config = dict(
    train_examples=39062,
    gain_aug_db=10,
    arch='conformer',
    activation='swiglu',
    head_dim=32,
    positions='rope',
    lr=0.031,
    momentum=0.95,
    nesterov=True,
    adamw_lr_other_params=0.0014,
    grad_clip=3.0,
    warmup_steps=2980,
    weight_decay=0.02,
)
Rows from block 5 of a small audio frame classifier, named by matrix and row number. Rows with one number belong to one neuron. Each number is 128 + 24 x the weight over its row's rms, rounded and kept within 0 to 255. All counts start at 0. Numbers have three digits each.
After each neuron's rows are labels from the 100 clips, of 14976, where the neuron reaches its largest size: "loudest band" is the band of the loudest frequency at the time of the peak. Only what is clearly more common there than usual is listed. The data: tunes sung on syllables by a formant synthesiser.
# gate: second MLP gate (model.blocks.5.mlp.gate.weight, 512x192), inputs 64-127
# fc1: second MLP up (model.blocks.5.mlp.fc1.weight, 512x192), inputs 64-127
# fc2: second MLP down (model.blocks.5.mlp.fc2.weight, 192x512, transposed), outputs 64-127

gate.414:157130135174162161157190125170126108129128111122100126137136114152142161095127112137163144098133114108143182117115098151141096111115137109103115129140123166141080151113176142158141137104134127
fc1.414:089085150091157145116100126173113089132087133147113132121162126169164102145108118134152130153150112184140135105140095147135124130114147127156137090125135145158110137154130145146109164128109184
fc2.414:113099138142149103163118126094139123127084083119130128121132140166148118145137118110129132117136149146141169174130126131132130105156137149110110154117114079131097123064091146120119150103164148
loudest band: 2000 to 4000 Hz

gate.402:126120145139134133132160168109127146144109108116096104158041124086172127158187142109149127124132138126134166112140131161103091183118148136107078107141129080159127124167141143097132129094159134
fc1.402:147145143113163134152098148122109107099138158121091130154128143162138139117112137126119130152126097140111122138158161136145111112079144116135127132154095158095165168109140088150096163170195140
fc2.402:145133122097157120131134128091120114121095142112102138125120143134120133102093108150124126128134108150107121133096119097153104112102123134114137146145084125140111137122168148140141140114152122
loudest band: 1000 to 2000 Hz

gate.398:135122128139116146160115130127153145112130118111121116129063160156164126123158111145124123142150164122157156092125140165150123148130162163134144120165118065105119138192122133123118130135169135
fc1.398:130160119154117171147126105148099112098157150117094108108089154148157125117114134153129127157173134108147122100133132130131119146134128158132150131139095106106096101183179124107102122090166130
fc2.398:120151139207167143117130138146151112107185104118092159134116159105132135129132133118118170098120160162154140163130157131118131132104135102148111140137116175143083157127138142089105109132124130
loudest band: 1000 to 2000 Hz

gate.314:088115157134122123151129134086141112128151124111119121137105096117081108140150151112168125127136135140157113157152099149145144099130109171161126111118122114136106122154157127125133097116103182
fc1.314:181178145112173143131114120150095135173106111149092101141137143140137150096125111101109162149094178094156150101157143123139134106114125142155120184125139089146079123130155140141142177109105091
fc2.314:128133133127102116098194090100142123124134153152114141100112108129156078134124095107094131095106098137157114149157161139149138153143168096105113158129137111116108146138090139122067156148132083
loudest band: 4000 to 8000 Hz

gate.93:144149125133100158157123096145157147140122096131076111116125109111115117132126085103132173118188157112152140105123104162183097096140139137119119120134123080081110174129085122128167131121144129
fc1.93:156092105124172083091165107096128133112140170122122122153148118137124131217128116107104113130132093154095103134121126132087124131132116108082127141101146073151151125147182159149124156124108157
fc2.93:122110115136083147159151118137134045145123107115142110109105148100116111120112162100125105146123116126087132201147180113136109132118099163127165143116143106103123100144087116089132077137125123
loudest band: 2000 to 4000 Hz

gate.371:142123129158128136176141133161122119148090170129102093125139128138089116160144118151138162159085144189115114151137091099161129125093083153120133116151122135122142168145133114129167143125134139
fc1.371:129109127149141086133117110153137136116213117165147127123116092105170113079167169097118134117145124141121128128130118076127114125160115108095125081110140129134139100113123147151085137157090144
fc2.371:103103164091133108097117124112165130093109117129105093129107129153131137105135100099135141104123182143148152115127137103125126108111121097201124128095145118108157091088128092154128124171135124
loudest band: 4000 to 8000 Hz

gate.311:105113134126156112173120157115134122110132139141138124140134146137137133148159138177119141160127118153113119111118145159134115123117088125119103124150124080089115113149137121099139105100130106
fc1.311:119119097130175117112111123105106102150138084143163128160178178104120131160100165148139134139145125121122116113103166152137142128100116129138127122109142132129088105168138112126094132086114092
fc2.311:146123113080084133130097072108158129129113142133051110078114161122139131136127125122099107135094124145122131079115125115062118132142156100080134120119199149123153117137132116107106138124119131
loudest band: 500 to 1000 Hz

gate.317:155137141143176153142120121113166131116123072141119129149137143119125138133177152120145104135111148115162159118127136141087060139153142092149152118141135144133109162153086163144149157150161141
fc1.317:155128148137127112112125126212123137127114117176150134115072114077097112135105087133128195092128118118110086127094095104129150115161108136098108094116143124124116101135138154138181100126108115
fc2.317:096131149099131143136144112143154123101120112122131109144125120124143131142135095097155146090126135115157134127134169172128142123135129094122117162100140116114101124114102066101109133126138157
loudest band: 1000 to 2000 Hz

gate.233:170138156122143116129142126112121154095158137112108134143128105117135118137145174093138167154099114102147144084123105121102110118172147098118101138117104164164106181122158163107166139096183152
fc1.233:150131124092145143127102151209160135115132117139114121109174116168127150176130154148104143101145113104104146094115098113155111099141124130115131149104122103150128128140122134115154157167156160
fc2.233:167092145087062101159137155160139154162111153132144131095125120124147120112122116143137148116113134135146133141140100129136119148106141141131150111110099159094080121090116150115112133088142166
loudest band: 1000 to 2000 Hz

gate.329:116144093115097142138129153122153094168147127143124111126108131139092130156170094143150107179102134079128126142170119104148054148102161083153143139145141101154129162129103056140094166104122125
fc1.329:101152145100129127118110121165134115178088126113114147107108121150114142136117164156170098145132139127142155172144120126165108152119119095193125143128143079155117134105129132107125130136112116
fc2.329:103111098124094067142148132154128164122139117117147127119120121159153172139124126194108117122157107104140141115143146172122140174135101161118128151139095106133111148142152104123123141105101137
loudest band: 1000 to 2000 Hz

gate.172:167198148146111142132136093081126136139081169135106106127130181151160127132140113153115113113133112130096127086124161140119111103090133098141108130119129143125136143124126140128157130168173102
fc1.172:101090110136156138130146161135096117087152056102125111118098102082158136131123164144153161102119136151153176115168119086140116142179122183129132108131144111174085141149103150130099123121074107
fc2.172:124115133081114111132126161159160140117146121132211173122128110115144109124119120148158147133091127145123076148123116149112142150127178141195146126161089123129126106133154108075115150133121154
loudest band: 1000 to 2000 Hz

gate.129:148121179103100137155174115150125163132129138148137085143084135135118101141103148083101136106121140095141128160158132122076135119096127125124093148105154133142129155156129123132181118098126143
fc1.129:096127129156122112095100124139148108105126139134116144143122116133131133081137100166124144139131116127153113104182147148173097155152109127133181078121102111100075126107129147115108093157119113
fc2.129:082106097150173137104130106137091121115080138125135096151135130139134145109154146168146119112124117157118147105132165117197119127114137116089163131151092150147117148157132110115142108113145093
loudest band: 2000 to 4000 Hz

gate.169:145151113076127157151178124151139137121115135122113127119133132082112123112162088151162126127164122101133135136148144131106066111135161139050111145102081148133146171132155109126118156116129126
fc1.169:124082140106143091131131112110189094100120084125141136138133163133115103143129144122113134127150112168130128157093110121140149160137093182186095167182134126132100163117146130152122149184095123
fc2.169:145169111089114116072134147120123137136097122115098148154165100136112119125061109107157153131135088121079102114145150159163139145125168145131109141088115127087161143097141145181119101104169138
loudest band: 4000 to 8000 Hz

gate.480:131145086170134126098140138070135129177094111101148151077105085104143138187130120133158123108123103112106107142096085138136112141130162138104120125122161128168139152138137113157144106124123151
fc1.480:137160146147079130140147123160157127132108158108109129102071067156110141123104101118084138127146103078155145161129137113108150136131169156156120113131128117118123145143134130084145110148148139
fc2.480:129128162102078128110188174141129127124139124124075188113125071132136131118124139109067194118170130177151140137112109119048138128119116132152144121106124129118120142129130131154128098134125139
loudest band: 2000 to 4000 Hz

gate.469:147098113112123105111130107136155092098126119103114111155138100120156133181130137170152144120115126109152120083166111124119116140130117151160110096109144114099090127096161112152153122127133154
fc1.469:124086112110150127129107164130152122061091114109143104134127097108140117168126138186161125097142141137146149084142129135119151169147110130147144092140100102117117088095146126134101124112141132
fc2.469:144160162139095110105124138119154106121138101164111154072130106125134127139168112090104088150100112175123129139159094095099117101141101116161157138079094137132185128161128130150115133122143147
loudest band: 4000 to 8000 Hz

gate.45:139126100107105150126143133153114112189162145132088145148138128116115135123139153136081153171113153138162176134124102134161111151139102155124140118119116124146107144156133180123109128126135155
fc1.45:156119111148138139092153142125119172064120125114147138120110132138133135124124107133181118125152099125110115154138144110112119128119179111153105117143139096104130090131146086168168163137110140
fc2.45:130107149139146141108133123134153132122177121121162142148138067106127101096112155098126134091148130140108164158076167142102120136121130091110081144087120125103086114078116127142140123089149147
loudest band: 1000 to 2000 Hz

gate.416:101168066125109130141095112131102120096151130081124126119132131129104112094120112147129131119159111119175124139133172129146090119146084125118149111153143139146133157103134127156134149115130120
fc1.416:096133133110117152091126096147153115083102122111152135141141138104102097107103135131140136146130128137114148179089109123086143138137119101123168114142125129178122153144153125153140154116125119
fc2.416:163124184125088092131127161096122121101100127106158133129121119129101121072169157181124158137123100142112147128082165136145130072141117072124122108115070107145146118090137106118139091126122149
loudest band: 4000 to 8000 Hz

gate.379:127144148090104116126111092127107186150098090130149126102076122067124146210180104149131159174151126131124154122186114114148104119086077150126096113105130094114156096177105117150104115153125130
fc1.379:117121083146165133129119154126139054121114166137118110145139116171119095106083155092140069093161127141103110147136118127091177167142153100142149127143145184134115138121138120077141086127130145
fc2.379:157136144126117108140177138134122147120128118169040155138100155150095148181152169107142125107164147069102075134094114109144125176138139159110109139195076140159131098141103143116121151141085150
loudest band: 1000 to 2000 Hz

gate.272:098154087142114128103115111143129158126133161072133138139144118110134100182170092131127142137117137165157123131152113145143097104168121137141106154128136103158102153148130143102072138153141099
fc1.272:074107121146116164136120098110159083129122154077104156104123137156161117151144123127134136115118110140096124123141112086113139077081128115152102139167142122116137148093155114160107128084116112
fc2.272:149127101127124127120100111112117060191098087095122111116100126086141133100121119093102099181131138151115134128176125137136133173138079136132116094079116128134169141107107140146151111111113112
loudest band: 1000 to 2000 Hz

gate.449:128100152145098150127122141153139163117166161111161106121096103137124076158173142166127104122115129126148155099101111114132062171146080128161117109128096088146105145132106103126153134125185143
fc1.449:076092130114106128130154133106109160178150149131120104099141135099076095158135137158165121112136143144145189148128110113111104177145087112174134150108130085118146136093091090116116121116125146
fc2.449:143153091138144128164112097096108128149106144111145122134106176147153088156141122112155140125103136104098113145126116097115125112156137147121120110152103108140174106164111130111151151118154170
loudest band: 1000 to 2000 Hz

gate.300:152118121136114118105182124137154170088137107093102144132152140154116146139139175118163122139127148113153168111154103145129105127152142128124113134111143098174137132122103101111096127143111084
fc1.300:136127113117144140126151114131136089107112155130133134133126122119127083140126119129101154110136145125148137127104146104100135111122096109150119070121105155082119168129162108145172128111151163
fc2.300:149079113129126093113135153147125115101084139112126152095100160103158155137119124117119135183107121085094125140124146121109157144116140155152094135127182132174113098113129137108120127129128108
loudest band: 1000 to 2000 Hz

gate.296:120118129103135123128126148134081116123124173119101153136128182114159143133147149140150129118147104081118108118172100133186088096118154101103118127116130085125155176146139135141126176137124133
fc1.296:164122179115137135142085117165122126113123150150133125128144111126116134133130124182080152141106107087105130150091171114144126125119149091134137147123069071143150164086079126185132158143112138
fc2.296:153117146102160123139117124097113113146155136131143172082111121147160170127147152136168106108136131161137105120128142112148163123143089131121144126092095147126155152135115170148159157125145087
loudest band: 250 to 500 Hz

gate.341:129163136144134147093180139105171114140141146154144136139122137089085103137175109132141113118078156081102132133135132142124136117096143131144091126146125110130111150162152149133128143165126127
fc1.341:124148149133156142149134115099169153114137139128163164158144122138119118169150129153124116142121152110086087116118123153121151125095165130131097149148084128119121139135132151145135113129141128
fc2.341:119149150162112123115091122124117114136104169120108123126140102106158119143163147116088108110131147167168102142131118111147113136140123136135150105091157133110147072126128113141099112149141121
loudest band: 250 to 500 Hz

gate.48:145147141133145136122127144096151140115140140138138115131111131121125157123154110153119094152103158105112133117138125164174088139130145094131125167154131160119124167142106159129138130102150118
fc1.48:066123171132118117121118126110124154161101126101128144130120092134146110134172111088125104121185126101105124111149130138142119131093093177144150144148126105090096108125120117137129167117129160
fc2.48:121109125092107139152126125139107110128110148103155153134107161136143127176148120149127120149101161127139119114115141121127151156148140172159119122165125098094094146092113144127161118128104146
loudest band: 1000 to 2000 Hz

gate.117:085152119081114069105150159150140093122115137118103141136101128104120095186161131143155094160129127116171113109136107130135097117103102126155156121112157154174111130108114125096182207107128113
fc1.117:124172112142121124137123107115166139180100108104177119124125115123129141125147125139125136110120136149172152124152176150154146135142104168135125126109134108111116131157135100163107126166159113
fc2.117:152158125132110119114096110142128139137113110141146171099097112102153142118075103119142147103148150138139128087103107126114160121139120165117147108164098171166177144095101148138159111165185086
loudest band: 2000 to 4000 Hz

gate.197:113103138104155174118117099121117148114102124136089150161109098146142132115154087150157118087108134168133144140129116106088091140130140129168109162125116103118151181158124144152153137122146161
fc1.197:113133141114129143164118151150128161097140109099066132118102126114099115128103125147108099113119115151119133144113150138118111113149114106169121145111099099110158154113109157109101119122139125
fc2.197:145126146128181093147130106079139124113134136135127124098123132133145133165150146115144119140164157132177136122096158069131143126115114131110142147154095146162132142115086088109109102139105103
loudest band: 1000 to 2000 Hz

gate.349:116132121114146102133097115183108124091108128119132139153087087135128140128158126090136138117115153076161131140159115124087084138149125103129143157116106146178119154111152131095141109156127120
fc1.349:108153124155102138080125087181100124123157146132138126140169117139154168135140179074092115132166160123119107075147117098090102142159129117120131147102140102150121143130128148143086171167086137
fc2.349:128179161149112136125118125148144120137173105129172163140146134101151153108132153128086148115071139117137128138106136106112141076129160111125114148194154132153115111128103109109164138151116103
loudest band: 500 to 1000 Hz

gate.112:136170136156155141141142110125124094059100176161137130088094069104097113179153165119112128099131117159141112124142107087154111070143131105118095153147093113082139097145117100109096137097171147
fc1.112:090094119084140101169104112119143180167140124084126090117176120130167161099118099154154142127156142105117116113122129164112147184126119170112110087113160115139106141135134175149153112142106111
fc2.112:120118129111125081164090120153143134114131169112143153117091106128130113120141149123099107156109121065102131146133099100158152116102137084120144130151153164171122138152161108115150165129159127
loudest band: 500 to 1000 Hz

gate.241:194189123102092172155136125135139100131123106157112124110127130148126089140143111144149128135152127164140093141135156155113075127146130109153114115129144140142130135108119127100120174105162104
fc1.241:119126149125134138098115131147142165120135135102138128112117151090114074177139120095088142134084121125109107082132112150103125105135089165082124125114135105085122100150110130122149107094113170
fc2.241:123089171142155081117143101135123144147114133131132119122108094131105126139110154121135131141080127112156162107116141136111136134183123122146125113130138145076097133107119108117121126127128161
loudest band: 1000 to 2000 Hz

gate.429:128107152149091094148109112109089147126125153139105151147120130153099121145132124111144136167140120145158165141142136118127130098153132107152129142141120110145101150132113167135134153174152154
fc1.429:141102082157127145123143112133136160102166152177157123083108116122139136163129151145125123110104163113135105124143122110115132116169160088122099107154149123145113130106089149102151126118161125
fc2.429:121134205170131164092114100120121115128095155160158098159128116137128097156133118171190121128124109195101123155136116102147122143144151100157125114136128147105151140168153170116121138123110126
loudest band: 1000 to 2000 Hz

gate.356:120137109128109081131126113094127167134139126096113123133137111143141103122189120105111114102143132102114152138147181117114104104128122139160122132089162123112116123179115117106127121076159169
fc1.356:188120148093117115172129095138112110126173146110156110145120106127142152070117143142156172134124123138169115144142094136110119153121145146132096127135163164126096120099118085081129165101134096
fc2.356:143082118106152135143114138122114160145145078133147088119128098153105146155155124118112138111136119121105106100104101095142109168143129108084158128117123117154148130131133140138157115143165149
loudest band: 1000 to 2000 Hz

gate.36:128139155145109122099154094134107150135124165112114136127134122074117121155153171096172099134109111108143156108129135118120122140136119133100145106130113133118107172144124127162100126107128131
fc1.36:104116133074128113161141131153099113130123184095130122121126095090103149175151145135125127106119158128087129153161135088184137153119116162090114101142148131069121119167141140142125159127117167
fc2.36:099127050138149124157124103107095180155118121126144118115155133131139116157138145129076162136169134147092123141147107122155139120134143182116141139131120129100101163132113152161081114126119117
loudest band: 4000 to 8000 Hz